python train.py --train_examples=78125 --encoder_arch="resnet" --encoder_norm="batchnorm" --encoder_activation="silu" --fusion="cross_attention" --decoder_mlp_ratio=4 --decoder_fused_qkv=false --decoder_positions="sincos" --decoder_tie_embeddings=false --beta2=0.999 --eps=1e-06 --magnitude_pruning=0.5 --final_lr_fraction=0.05
Rows from block 3 of the text decoder, named by matrix and row number. Rows with one number belong to one attention dimension. Each number is 128 + 24 x the weight over its row's rms, rounded and kept within 0 to 255. All counts start at 0. Numbers have three digits each. After the name is the row's rms in percent of the matrix's.
# v: cross-attention value (decoder.blocks.3.cross_attn.v.weight, 256x256), inputs 0-85
# proj: cross-attention output (decoder.blocks.3.cross_attn.proj.weight, 256x256, transposed), outputs 0-85
v.152 111:128128128117128143145128128128131175088106121128128112120124128128128128161139128184128123128157195128128128115128128084128203145064128128128066101128128172113100153156128127114198128102128128105128128128128127128084139115060127083095098115128129106091128167
proj.152 112:119128128128128128188088128128141128159125138128128128128128128089168128128190159128148172094128194072169137128112128128156128166127128137067123128106128073165172148177128136128160128128128159111128149128128115128082128161128129128171088112134128128139193098
v.153 107:128118099128128157114100080066161131128134097128128128162128103116128128128128150128128128128128128156128091110128090174128128128128151128128128128195128166128084116128128150111128128162128141128092128128128137128140128133128128151129078128136128190154170154
proj.153 100:148128159128136128128128112128128139064102128127159131137124128128128128128062088128143128128128128193139100128128064128128074128128084128189176128105169128087143128128111128134118128128128170128128128128128128128128128092093095128120128128076165128192128128
v.154 107:128128128156128173141128166161128128127136128162174128110128128111125128167142128170166212091155128128119166128128161057097128169128113147128128080137100128128152169128128128110128131128128149106128109051176088110128133128128145128128142128116097075059105147
proj.154 107:128075128128128124147128138128128128179128128166128068139128082077137128077193186128128124111157145128156128128088128128128128157148088094071110128187086082128143095128135121087126128128164128126098128128128128128128124159128145087128054128132093128128183128
v.155 099:128109163128143080116153128071128156140128116089091157128128128143132128128128103086115062128128121128081092128128128128128153128133128124128141128119128128203109128128128069143076138128128128128164107194128128158119168128160132128093114131128158128157128128
proj.155 099:079184128138146128128128060155128128128128128109109134128148128153104128196128086128128128146128128128106128128174052128128159128100222128128128128089179174128128128164128180128128128128107135151149128128128128128128154065083128128146128148104150128128128128
v.156 103:106072128083089112128128128128147098151128179128095128128128122128144128128077128115089128128137134121165144110128106115128095128200101128136119128097160130150128110123128110152114128128153133157128128128128161128115122126128128128070128128112116086101128104
proj.156 103:134128128128128128128128168110103128115153110104082128128128128158128128128123128093100128150128096032128128139188151128126161144128175128128128156128129099128110063128128162178128128087113128153159072128128153117163128126105128128128128128184091131091128128
v.157 101:128107191128177187128128128158069145128128128104171158083113128128128128128128152128128144089125074128072187128128128128098107128128128128128169093128111156128128129128128094128084161128120187128128114128107128128128145128128128128128159128092139128128128134
proj.157 103:128128093128147128128184128128128128164107124101128128128128128128128128179132128213128159128111128128128088063068060128153133128128128128128112128128163128128128128128128097128071128138128128128128128128128128145128128105139140110071136128128094128128146128
v.158 106:128158092086128128128149103128128132128128151127077128109144128128185128120128128128128128162128128138128112128128128105128161128131137178128128167128142128128116152198128103128053128111128045100190128128128128128128128128128174128158101144128128110128110104
proj.158 114:128121068172097099140128128128128167151128147128114128128128107128128128128128172108128128128128151121133128137128128116149128128128153097095144128144100128128128112172128128144170107128137106114128128128128118102128128157128133089171128179121161176128171066
v.159 094:128128128128128131128141102128179128123128132128098128128128159108121128128099128095152128103128097128128090128128117128128128117173128097128184186128173116163128112128128128140079146128088098128108128128128182128128128128171128195105111128141083128128128128
proj.159 086:128128128128128128128100099128119129128128128128116029128128128176098193128128106111114128128128128128128128128140109163128128128134169128136128163128128130128138093128091128135128117128128128195183128128128084089128138128128109161102144128128100174128128163
v.160 113:157128168114092147128128128153128145180105118172170179128128128128128128128136128130128119128128174128144121100128128128128128156128155061131187127128128191128128128128128086128106128128159128151172145100132122128128175128210128097180161128137094128128112128
proj.160 107:128128128155128137128128128096128128117181167105128128149128128128128080083128128128118128149128128060128167147128146128192087148163144082201128128128128086143169128128128128128159140128128143128128128123128105128127058128128111178128161128128160123066128128
v.161 096:128170179080128128128128128128137118145042128128037128128170128128128180128128147134128128128128128128128135126162128128128130136085111174180128105146129128128128152191118076131128150084128131128128162128091128100122145140128100128128113124128147128128128104
proj.161 099:128128126136128196128128168128113128128128101128151101128132128128128128164128128088112128128128128128128128144128127128128128084128128063128157166122128125072138097128153128128128128192128096128128128128125128203159141102162128129128128128120113157099100128
v.162 098:155069128128128128128096161128128117128128128128170096119143104106128128151135115128128135128128135124096146114121128133107174128157119128128056128101128128128181128055128128118134139147093128076127199128131128128148128129128150128128128151093123069116128128
proj.162 087:128146128128100128128128174164128178193128128156128128078154128128128128128128128141151049170128128128085128101121128065128128139108128128116128110137148146128128135119092106131128138085175128088065202128128128128111128183156131152154128118184185128128080128
v.163 092:142128031128128128129128128112097181114089128128128128149090096128128128125128128114185128094091128128128128128117128152128145117067159128134120128128083170128128128066154142126091128106128151193128123172080128128128106127123125151128060128128128128139128128
proj.163 099:128175136128108128117128128128117105128128123106128143128171156140151128128128128128128134128128128077128126160088128128128188172085153158128128117071128128112055128142128132128128118120107128136159128128127128128063128193094128139162128141083164073128082173
v.164 096:128115128112128128128128128178167128171149128128128128128178128128128162145135150159077101139128172128128128128157101131109137128188083122116173147128128128128128128128128128150128128143128128128168184128155144128128184165127128128128121128094128128128128128
proj.164 087:138128142095128128128159173128128128129128128074097128134105089077132128128128128116161081139128128128128137097128128128128128128128128128128128128128128128128181152128128128128128128128118128128079164128128128134136098128179192161128128174190128128115128123
v.165 100:128163229060107079128128167128157128128128100128038090128128139128100128141156161108095100128128128121122128128128128128128128148119146128128128116155112128128128128128128049128128126089111112128128128128128128128105149109128128128079128141151128128128128128
proj.165 118:128128139128128128128140109113128128128122080128128083128088182128121128196109152086128081128128111128128128128128128128128128128185109128144149128128128128098128091128128110089107168184159179128122128086137128128161119097160128090128128082097113162128128128
v.166 117:128128160128094128138182128125128128128128113128077128128128161128128128128128128171077128138135128128124134128128128105128128130128165131137128128125107112128092116128128128135128128109114123128089119095160128152128128139116128103128128092128128128128135128
proj.166 127:128107137121162128152128128128149107128161108140107129112134115117128128128128155110095128128128128148128169116145103168105128092179106128101158128168128128128164128152157128128128128155151128128094113128149096128189110084148117084095095103128082185128179070
v.167 090:128128066201098121151090128119123072116105128128176080128173122128148128128132125124128164122128112117128128106129109128128139092128091128128074115105128128128128184128128201136161163128148128128107174128137128128128128111128133128128128171103084128128131128
proj.167 107:160128128128128067110095128128091128128148128128133128128126135118128128048128128115128190128128082140153128108127162128128128128128126128128128128128128128158098128092128128155128128080138065128128109120112128112128117148128112128128128128172128072110128128
v.168 108:173128133184128128128132128128142103138128128128167146128149118162128092128101128172064128127128216128128144128102133128128131128148149092128128128155054128128128101128128094189145128124106128112128128065127128151121128125128128093128128056134128128151142127
proj.168 109:128128164128186147128128179153128128094167111128096132108128102128128080116153128128096103128148128088126152116183128151128128128128088139128138128144128128128172128113128165095147105128128145128071128128146114128155076128128105127123128149128129203128118091
v.169 109:152128128225128147128130082128121128128114172128100128128128128139097101128128104169071128143128198128138128128117152133120128170112184128128128157158128128128128095128128128128096120123106128123105128090141128128111128128108128128096120128128144128137163128
proj.169 119:096164153128182128173095128128166128128141116128089139128128128128128087128191128116128128087128159081128167090128097159143160128128091128129150102128128130168128159128128110128128128128128128128128128142148128148128116128128149128097128128123128173128181078
v.170 097:132128081164126128128172128128108128128128196128177128128128180098128128128128165158128120150128143137128139128128124128128136128168128128128128114128128056128128128119128128128104128128084128128077123128162128128128128128104128154067128048128128128135136175
proj.170 082:128159128104177128139159128090159128183128128145128107061185128125128090128128128185128128158092087128085128128128128128139097128128128184068128063128128162128128166128143100119128128078131128139117135128178156128128128145162151113128128128128128158191128128
v.171 094:128100085111128149128067138128065106128132128128203128128135128128147128110102117119128128107128100103157120117128112133128128128129096168128074128058177115128128162128128170103171128128102128128116128128128128128141128108128139151169128186092128128142111128
proj.171 101:128128128128098128128133169128128128128128149128140128128142128128143144116128128147161134128128128128158061128128181092128101128128128116128096136075140112099128137096101149128128090114122128128128165128100153081128128157128113172173128127136134070128128128
v.172 105:128130094128128128128130128128158128128128058128128128164128128161125113128105091150128177150128183128161128128128128100128128108080159108128128192129128092152128093128128128128128128109131128103128069128128055128131101142128110125128131113169128112128176155
proj.172 096:128094128128183128191113128163128128093095128128095128128128128138142173087152128122128164092128128128128128128169128128128128128128060128145128128128128073128128156128059128128128128121116128128128078137128087128137117128128085096083128100128128180128128128
v.173 097:107128128110128128152128128128170128182128099128128098128151128137177110135184128128128127134140103128128115141154128128128122185128128128087128151128133134079143128128095082128129111127128111167128176101148128119128154128178172128008168203116138128128128155
proj.173 079:128127128128070128128097050128148110148105128128128128143067101128128128128128092128126128128135128128128153128128128128170128128192174087077128122128145123128179081149111128128128170138090128128133128128128128125110146128131164128128128128110157124128128128
v.174 095:171128038170137158165128128128128122142128134113128120128128128128128134128077128128128128130128174128128128150112128128128181128125128097128103128128052128128084128095128170128128128128128128175128128128128128148128070128128128128128049128128120128137128128
proj.174 090:128202128128159176128088123128128128128128138128128163073212128128128073091128128128128128128098171128128164165128128157190128128128080181128148128065128079128128159128128146096128110087151109128128128128113150089128128128128150128128179176128159112128128106
v.175 110:134128128128128128128156118128156128128128128128104128128128128144137090128128128159086128142140181134128155128128134128111096149146149128120162128149080128128128128176128128161128128134128128123128106093128072160137139128128128128128184080151128128125128177
proj.175 116:128097150128190128173142128128149128128173128128087128122089085099100114128170128128101128101128107107128196114151128155128128128153128094128128128193121128166197128163164128113128128128128154128100067128162128128169086128148121120093147128128096172128128128
v.176 094:128136128141128128126128128180129128162128128162148128128128154128132154128128128126128128128091173119150128113114128128128128128128158128128179128128095192128128154128133128128128128128125105204135169128128103107135128128191133128146128193128112128113128128
proj.176 083:128166121131093175128117128128109128121128128128135128128128125089110128065128128067094113128134128056128156128128128128128128128128086060156157128148128073128118128128128155128097142128110128070128161128128132120128071075128128188128128128096128128066128124
v.177 126:132141125128057128128128175120142074128128125128109128115094113115128115106164128108128148121138071128153151128113128101128128033128128116128080093128132128151128112128140160128167128128150107128128089135132127132128052128106128169153128128182104121128128156
proj.177 128:128078136125158150144128128142128128168128128173128128074160125133128127139128128176144128128128106193128128128156132167120096113128168197095090128117110188128128111128074128128128096105154122180116137059128128128128128128055079082128128128128110128110153128
v.178 101:171128128128076128128128128147132128128128095159074128128128128152128128128128155118128128128128128128128129128144092128128156128149161100157153128138099128128128128167122128179104129128128160214128128128099128148128128155128144128128105099128149148128128128
proj.178 107:128128119128133175128167128128128128086128091088132159128190090128101102128111148091072128128174139128104171201128147168130128146128128106128182128128109128128128119087162191074128102128089053130128112128159128128128128128128122128118173149128128153128128128
v.179 104:139128113128094150128128093109083128128128106128102174128128128131128113120128128137128128128114128128128128139123132128123100128128182102169143143128115128147128128169128128128128128146144128128152050123128128146128098128128154128145128091128167137128128128
proj.179 107:128128125128181134163185128128189106138152102090128133128128128128128112128193172151080175100128128128118128127155128166128186128128141165095114128128128128128128128164128128128128128135111119128162128128128128145128107128108128128128128146079128128088128108
v.180 073:164130110122196128128128128128128128128128074171034128128128128128098140170128125128128128129128162128128128128128128094134128128128128108128142128128128128128128128081128115136076089128138109153128128128128128161128156128134128128128128160128126090128128128
proj.180 057:128128170157128177200102128128134182128100128128175128128119161128145128123111128077083128122128151070128138162128153128128128128128128091128146128152133128128128047128170128128132128128119128074128097128128128092128128128128128128128128128128128153128209128
v.181 111:173128144098128144147191128140128128089128153141058128123110159128095107128128128128112128128128147128128128115128128128128128068160128065094128128167027128126128121128140128128128128167128163117128128072128128154139128118107128128128128128128128128128128128
proj.181 106:128128128117166128139128128128191128128119128128136164128128128131128089128128163108128073128128128128128176128128127128128103128199164127128128055152153189128128111128128128070128128128151128159078128076165128128128107173128128094128128158128128128128128128
v.182 100:128144104128140128108128117102128086128128167128186138128128097120127128093128093128128146114128093099162142128122128128128123054128097128128128129108128128128110128152106169108143128128128082066061119103128104136128128128102128153233123170173086127128107140
proj.182 083:129065136128128073092089146140088128106128128144128128128128128128109146076118128128193128128128128128128128143128182125110128128128148127128128147128128128132128128133128135162128075140128088128128090128128119107128149128043101128151128128128133128129128128
v.183 096:128130159123128128128128099128097168128084128128066128128128149151149162128100146145133094128112165128146128128128128153120119190128154128128128100142083128128128128128128085128128128116128128128128147128091122128128128115134115099126105062081139153128128116
proj.183 095:128168158128128128139168132119128116068128092079128181128128149128128090128135143128070128128181129128140128128128128136128128146128128128128128097128136116128128128123159128128128128170128128116128128167149128161107100141190153128157128128136107140128097128
v.184 100:091069157128128128142119181128128129128150156150142111133158128099128165128152155128128115128124094128128141147128128128144151112165128128085128118106128128128138127089128110110100150138123128122128128135158128128133128128128128128090128137110128096128128128
proj.184 105:128153080128077105103128104079128128163128155171157081128128128128128175128080128137184082191128128128141128156079128106142128120128152128128121128128152134128128128128156128128128128095128128128128199154111145079128125128154128128128128128163128087145128153
v.185 090:103128128075130145116128128128150128128128148110156128128128093128128128104128128094142128135133083128140128115128094128128132128147095128128128115116222128132128142128128155128151128160166135136175128123128220128138128128128128170128128209128137128113128128
proj.185 088:134125128148083128098128128121128128188128128128128123128128135128134142128128173191162128128124128128142091128128128116149128118128128128128128128110104168114086090128128128128128128128128128154128128070099128089110168128064128128128090127117166059128121155
v.186 106:085112189081128112128132128128130176130032109128128148128128128130095105126152128128128104126128128129099128128128128128128094163128128122128128134151180128128128083128078094128106128128128128128128066147122124128128184115128128128128151074142128128088128133
proj.186 110:128116113180129128128128128085128128154121128128120049128046128128119142156128128151128134128128128128128128113128096082148148141128141128129128214163089128128128090188158128155128128128128183111157107128159128185128140128128128129128128128087131128128150159
v.187 096:107128195085128102128128124128108128127128065128040128128128128152123127128129128110128093103128089185093128136128117128139128127128128138128128128128195128173128104128128128081128144076128128128128128114128117128105128112128084128128128082126128158112128128
proj.187 093:125072128174098128128180128093070146100128069141128128193113128128128128155128128128102164128128128128145128152128128128100128128138151128127156221128128128046128099120161129128128152128147128114159111128128109187203128128128103106128139063096128128128125162
v.188 099:128128116140112128128128119128119128128092114148135128128128128128182128128177123102214128106128046115096128167128102128128088123122080140128184128142205161128128128147128128128128128128165128205128128128105128147128128109165137141164163122127128128123108128
proj.188 102:128128123169128083069163128104128128130128128128128133166128091128128128128162128147128128128128159128177131128085133154104152128128214128128128156160128113128121128128166128163138128160103091185183148129128107128128128128075112128128131107128128072078128147
v.189 083:128111128142101128102128100128128158128128128128128128128128128128102128128128100129128128128115156128093128136142128128143107137128128128157154097166128164128128076128128081107128096090158128128128051128128128128128128128128126109230128056128128127178145176
proj.189 074:128128128128135128128159128128128128128143128128128128128128128128128092163128128128104119122128188128172102128128128128128128146128128169160128128159093128128175128170128168128128108128128159128128121082134097154128078128128128113062146098108128128140123104
v.190 096:047112083185128083121147097128131128128131082171128128128128162128147134128128128128119143160128128128084116128150128128128128128127163128128196128151155101128143128181128128128103128128083128156128128128153128128128128128128128115099128131106156129128128152
proj.190 098:118128093128128128128128128101128128130128128103128090128128068128091128137083054128108128128128138125128128113128128091128128150110128128035128128157128094143128125151169128202128128128128168131191147160128128128128120128128128128128128128128128128128196122
v.191 087:123112118128143098128110128148131118128129105085054078123128128129092164128128182115128147118085114147128128128128106128128156117144098176128105091128128135128098128066128161128128128128162181162096130164128128165102128116091105135128062128163128128158128112
proj.191 078:128159142128092175128128060128092128148128128151128128128187108128128128162128138174128128133128128130153130128128128189128170124132128193128128121113181164081098128079128128128106128128141128128128163111069128128100128151137118118128128128152128092101128128
v.192 091:163146128095133128169133105084128128128128128128128130169128158079122097128128128128142128128128177147108093128128128175134128140128153128066090136128103128131117128166128128128128114128128129128128164201128128128156128106113176128095110128131099128090128128
proj.192 093:154165087118128132125198090128128128105104110072124168128170128142128128154099078168146128128109128198112100128128076118128125128100159146128128135128164184128076130115148154128111128161128098087153128128128128160084128128137148128100146095070166159154079128
v.193 111:128136167163138124128128128128131128128128128087148082105128105128128117137128092109128128128096128080114163128128128084128163120128128170163128125128122198128101128117155128128124101128128128112128093070128108145104128128128128112107128121089128128128117128
proj.193 113:128128100145128119100064128128128136128128128169106128212134095143128128070133153091107128088140143072128162128128159128115121168128098128128131129140109059129128128149128128119165146128074128128128128137128128080128128128134104125144118154171074128106180128
v.194 090:115093151128128123104128128128128128128128182120128083093116128128170128167128128128111101128077100128148128128128128103096140185128145140128139128110150186162133128128131128147195141128128158128152124128128128128128128128128128129128128128156128131123183128
proj.194 080:128128128128128128128128134128185130128132128142128128099089128098164129128199128137107128119128146086115128152128128128128128128128128128128103121128128128128128128110170128128128128128128128128128089128128128128136108128128128097128128138126128128093146190
v.195 139:103093168128128145101121128102144128128128157128114125134163126098128128128144128128097128055128128108128128128128128128126146147128088128128147128145137128155120125122128128142145100128128161128146128093128110128131128115192128128112167123106059130082202128
proj.195 136:128086123103131128136135128128168128128128128144128128128123106157148100128154122151105128083128148095128118139128128144128093128157147074081142128128128162128128128128128133088142088128048128126112141158114115104128128128103128063169142122128174128128128128
v.196 098:128111128128128128128128088128128160128121178128118067110072093140102111124102093128121159198084128108128128128106128132128128128045137134128120107128127137128128128098099170099128128164128128128128103128080128116070128096090128133144128152128164122153078128
proj.196 088:150170128128102128128090128128128119113103088161128193168093181128135157128146125094118165155128196101128192128126138135128128128128093134128124128083128064128164128128128096168128128126128167123128128128088128147112166169113128128128128128128086128112202061
v.197 109:128065188179143067128128135128128128128128128113128167096128156128128128128128128155128128128128128128128071128128119093128128128128128098128128114049137139156153080104128146128159128108128105128128117141080129128119114128182118057128137117128119142141159128
proj.197 118:128145128169126128128128128157128118140131128154128110105125146176123087128161128091102072128112128073128128140161166136136126182128128165106128128134128128128103094137089088128169166128144128173142107131128128153158128157097186128128089116176128145128136097
v.198 114:128128083077128128128128172128128128090128128128086128110133158128128128139121128111128089120128128128172184093098128118128128127091137128210128128128084128128128165163131160128103049140128150129128136128128084101128109157087128128128078128180128128128083128
proj.198 121:156128128128156149088150154128076155175128177128128101110128093092128150128128175128164179128128115128080103119088155086128128128128116128128130128113151128128207128128113128150128128149128086088128142117128128128086145111153092128105124152123090126128153128
v.199 108:128128180128151141128150128086128134152128128128067169128128152075139128152128162128124154059150076130087064147128154128128128128128128128076128142164098133151128141117128150144133128128128093110128128127128131128128128092113107108128128128096136128134204096
proj.199 141:075105128157167128106128128186196128128147128189128124128128146128132107126170120128128071128144128108128128102152097128127139128128162128107143101108073109128128074118128085128154096128149104192128128191128088128167109197133164128128131128088128142159128128
v.200 114:128171097128128173128124128104101172128128135158106128145151176091120128183085171125128145132128151134128085154128179145128128128112174147128137169128103078128128128134128128097128097128128076107128135170128128128167128128061128169128128165153128128123128128
proj.200 106:128164084128118128128162124150128128145164128125128167099135128089128142160174115149160128128128128155096171128128094128146128080121128128128156082128128120128101135107102141146099128176162085128150128189128128169065096115128121137102145128063126091150152119
v.201 110:128128158123112094128128098114171131165125097089128104128121129129128119137108092091128113147134168129116128128138128158128128128149161128080085076128134102156079128156113128087128128171128229123105128153128144128095133121159158158128128094109087081128128186
proj.201 111:163128085128128122106154099116128122092113064090107137175126141128135128128068085162128132122128128144106127158130128120161128128128128128128128161116166128128118139128128208128128128098128128094128128130086138142105128112141128098139167103112173128128073128
v.202 114:105128153140128139085116128143128150093128166090152094128128139131128128144089091128128128128104128128156177128123128128128128128039128154138151095128099128171083154091135128097128128128133180076142115101145085136097128136108105115117128110142111120098128169
proj.202 089:128128098136128127107082125128128125128128128128128128227128151128157155128134128128128128111128172078104152128102128128128137128127100070128147147128156070122128128157128125128128128128107176128128128128084115128128128126128088126128128151128128095089146109
v.203 116:163128074128121120166128115128128157132128128104128128160128162113128128128120106105145128165177128158108128128143160167148135129128128128117128101128128037079100128128128128076128133156200128128128128182094144135128128128088178170105128128111128128142128128
proj.203 135:128151128116088132128149115128128121128135086107128205128128166110128128128095128128140128128120115174128137125128124117128128093128144145128141128128174078128102137135128177146128093128176085128128128132089148158128128103128128136128128117137133128128081128
v.204 110:128128097150104098128128128128161128128128128146128070108128066177106091153079102100128128176128159105128163083089128105128128134128126128128154128128128114110149116128128144128128134129128128141132098062128150128135152172118128092128128128128128128128128174
proj.204 125:125096094128128095128108167128123179172128109141128113128112128128128136088128143136138128128106128094128167128128179128100087132133110091128091128128112105162128155159121128072128128095076141147083136084128118060128128128144087128128115158128084124128155128
v.205 117:128139085128097108157128128165141128106128137128129128101128128128109128083171096128128128105162128126170161102128115147128191128128097116128111118175128089104128128148128128115103128116128128128128138128128131128128141159128128118128128094107128142128071128
proj.205 120:148128130128128175108114118128098128128128128125128146148132128154120128128046128099145133128128141128149128128125135133140128082128153135136128128128128128128128194128128128105128128145087138135128128073128171067155128097128102174133125137177128174128128126
v.206 104:118055151128121128128128128114128128128128163128128113128097085145155128128128104128128128159103118116134086128128080096140128128128128128128128128107141174151113128110128128163164128128128124128173126092184128122117130117167129101128133139128128128128128098
proj.206 098:104128128154106132128127111128128128128128112128128128128134128156153128128136128128128128072090128104120128149128128128091073128128148132128128128128128135110115092128135128116175183086128128128128124116104125041128144184074128088174128141128094136104128128
v.207 106:128128152098128176128128128113117109128128170116128103128110161128115157163130128128126128120125128072128128128128128076111128136128173128128166159128158136128131128128128128128136128128128142111148112053128131155109128128146128117133088153157128128128166145
proj.207 105:084128169128128153151075138128115110128162142168128056131088139128177113128128151105128139100128141105128131149128159171128115128132128081102141119128115091137172128123128139128128128128123143128128105138128089123154092149128128094128128155116128088112164131
v.208 127:128140128140128164128147116128145128042128155117120128101118107128128180128168093128101128156128128088128115086128134128139157128073128170128150128184128087093130177133161128128128082154134128128127128092194128144143117158101128128128103128128128128128114139
proj.208 124:127128128085131176128101128128143122128103164153142128128128160120128128128128146111145128128128128126128128089139128124117128087128128104128109087147089128128184150146110128090100128133128144128062143101114128128165128170137096146154128151128107132128128128
v.209 122:128128128135128125119128121128128128114141144042101128128128128091099128128135082128128128093128138112128128128128116132128128144104080128099128128175128066148128167145128158128128067146104128128128128158128091119107128128163128138107154081128079128116128192
proj.209 135:193128088128128148128120137116094129128062128111112142128166128172128128128128120140110128085139128128128084130085115128141128106122128139079128111128151128128165187190067128128128128128143113128185146128073141128127172128128130128150156102128174128128081130
v.210 110:128128128128128128125128128128128158135127158098140081149078112128128119117171128094128128165128173122128128128168128149158126190128128128128128112128128058128094164151117128088079128128151221128095170128172097128089128107128145128128059099128196104128168128
proj.210 107:128187086128128128122123089125128140128061128128128145128166128128128099128128124128128195147154128162125148128091128142127113128128128128128164153067128128128154128128157139128129128084128128128085092117128128159130182122100128128128182155128109081128084092
v.211 108:128128110128128128125135128168131128130087154092116128110128145133099128128128145128163128128128128128181198098128128122096128112070128128128121079128128128128133112128135171111115084128128128114128128128128141112095087128103128103128076148175141138128097031
proj.211 102:128157171128128189174128128128101152128128128172128128128117128087165102128153153108122161128084128128128128128128120152131167128128128174104131113115173111128128128160128093146128127128148128128097139128088128155119161128128117141125101128171083110102126089
v.212 112:128127119097110147128128128174171128128128182077194108118140128128128128128103124111128091128140128128128215120128144128128128128127128078128128085128160128110128104156117128128128117128128128101129128128128128148098144128128128207095128128107128134164085166
proj.212 111:143091156128128166137128185117086140128128128128140147170099128090146134078128157135128193102148128128142128156128151128112152128128119128128128159128128067143128128127164166166128096128101146061131128119098128171128128128140128128146114156153092128072164142
v.213 098:106159071128128139128128135128128128143128128128128117128128167074066128128128128144152128117130128125128128128123128162103128102150128176135128128164128122128139166128115162128138056128128128128113128128128097095128092105082128128128128128128086111128162038
proj.213 109:114118071128155154128172122128133128128140107128104186128153138116169119146153128156159128128128128133072111088128128141161181124128185128128128081099127159128133128179128128128138059128151089115128147128064139135091139154128173128128141140089128128128128128
v.214 094:128128107096128170128128128128128123128102167123128094128061127159147142119164128128131128128129150128131087127178128128147128149128128128135128171128194128128128121130128095128146153144137128128128128098128151132128128110128117104128102129134128128148163128
proj.214 090:089128187144112128179128128128128130123128120128128128128112200128168096103128151128091201128128174128128145128128128128062072109128128128128128128128111098136128042128153097166146128128128171128076071119128128128128128146060103128158128128122128103128160128
v.215 120:128146128128158143156128128139123139128148138128067161112123172087120128128128154091094129128154076118128128128128128128128128081103138108154128116128128128128128169128128136118128142108128097137082128179128128127128128128111128128128128119084122128178105087
proj.215 118:128128107158128128060116128128100126126128173193128128128160128128113150108128139078110073151204084128061129128136128128128161128146140128115128139128131063128123128116094093128128128128128101145148128130154136128128128128128167139088134080105128128128130128
v.216 093:098107184075128128128108093093125112146128128092128128145128143106128128128139131082128156137128103128128102128128128140128128128110128117063128128128148143159128128153147079128128182128128187128128128143169130163099128100172128161128128098091128128104186128
proj.216 083:128163128093128128135128128128128128058128169104081128128128120176128128128128124128128128128162128149128128175136146108127128128130128152128165176105159128128121128131162134156123151122128128128128080199148128128178128157135098091128128075099128131128089128
v.217 102:128128128137154130128128128128128128073128128174128128103160126128102128177128128128128102128152128079140128108070128110128128077128146178172158157128128128099174128109170128128141092128128128166128097089128154137154110183116093128137128164176111128091128128
proj.217 116:098128134105128132128128128148156128188181147128112105064099128128128128128182128128145086151128069103128128128159128128128128128128129085095128128206110128128128153128128128128107128128109128164079128128138093096128070128151106128128128144128131142134128128
v.218 117:157128128128128128128128140128128123128111154176168116128128128155173128140088128128128128140128128128128139140128128129128128155209128128129128130089144128128169094128130062101128149108150128096128128128088151146149136158145140131114180128128128128128109202
proj.218 101:128109128115128066128143128128131128128128128051128117115128089128128108109135128175165099128112124114128162128101162128128128141128107090128108128175139128151128088084128128128128128128119128169102108090158128128128067128128128128128128128128128128147128145
v.219 085:125128128128128128128116128195128128127128128128063128120090128142129110128045121098138128128078128128131188114176128148128094147143128128128120101128128153128128076128117162104084173170128097094128128153120168113128151128128128128128128128128088128128064128
proj.219 093:167128128153077128128181172128128147128128088128177128178070150128126123128128135128128128128148128128128170128128128076128133120128128170147126159128128102124128128162104074128128128128129128109128128128104152181092136128128167128158078092128128124128147128
v.220 105:128128091151128105151153128128088128166128128197139142128128141128128128158141128128159138128128143139127065182128148113128128142128128128128111156128128128128143128113128102128220129128128128128158128142128111128145101128128128097181134116140152128128128128
proj.220 101:105188103128163090128100080157128125179128128128150140128178089141128110157161128108205128170128128137128164128128128128128128141128128128135128111128087151128078089095128079128128113128154112164128128133203128119128151155083128128109128144123119120136128128
v.221 111:128120180128129128128139078107128093128110131094174147128128128121090128094128093128128128128128128124130128090139107124128089128128128128092128072157128128128066128128093128085064128128128201128128128128128159159064128091167152128128128128081108128140124205
proj.221 097:161128128128101146124128115094128108086118097132124128196117128128165128128082116106097110134134156128125128151128128128156128128148137128109162196103172087128127128128128188128183128089161173113150128115128128128196128111132141116151174128134157121107123135
v.222 109:107114128128110128143112128087116128171128154128096128128128125063128087128105160128128152108128150128107128146128166128127128128123075128141128182128111128157157128128102128149104121128137128128142128150127114097123134128113101128128128128128105128128179000
proj.222 118:128162128181153096109128152190128128137156104128094164121128128128094128117171128103128166105128145128128190122125128112153128128128129128124128128128128147128128128128128128158122128128128128126128128166116128167092128154100148128128128128091126128135152128
v.223 097:128128145128143128128122133163128109160128166128128144094128103160144163113128189175126128128051128128128202092116128096128122115096104128148128128128128181128146128128128128128193128121128160128113128083128118128092128134161128128121174128140128128128147128
proj.223 105:128080128161128128128128172128128128165154128144128078146128091106128128128124154128083128128128128084128128113092145128128128188128128128104106128156103099149154128128128088128168128070128161128097128102167148137128128129147147128159098128188084087128169128
v.224 086:128128128128143193128128128165128134130171120128128128128128117128128080128125141195128128101128128128081150128128133164128128130128100147072128128128128091125133128128128066128128128128128128128128128186128128128153128155128128128128137128128128128146160161
proj.224 077:128128128128128128128161144128128159191081128128128128128159110128079128128128128128128151128128126128128128179195168128128128132076128117128176121128124128128128128099128128128101130202084152128128128128128128084128128128128095129128176162136128128128106128
v.225 091:128128145196128148128128179173128082128111089090139128128128128128115128128122155128142073098128128128068128155106111128128128128128114154157128128128128128171145175128128122128141128117118116128148128128078109058149116138128193068092105128128124128128090128
proj.225 093:128128121128137128128128163169097162128128127142162128100128128128070119086106128172161108128128128128128107074128128142128088109128100152128092128128167165128128101065096128128072116153158149128101126079128128128128128084136100165082097128194086128128098128
v.226 098:128122145128128120128128128148128162169103096128128109128128183116128130136160128128128116128128075128090146128128109128121128133111128128146199128182128135128128155128179170128138128128177128169128128103197128128159128113140158128128128128128125100128123128
proj.226 093:148128151106123104128128128128121128068128128081126128077137128168128125128128128128128107148128101128169133089128128128128128128128128142185122128158149128128128128128128128128128107162100128128128128128128128128187128132128128128089083128123128193128128128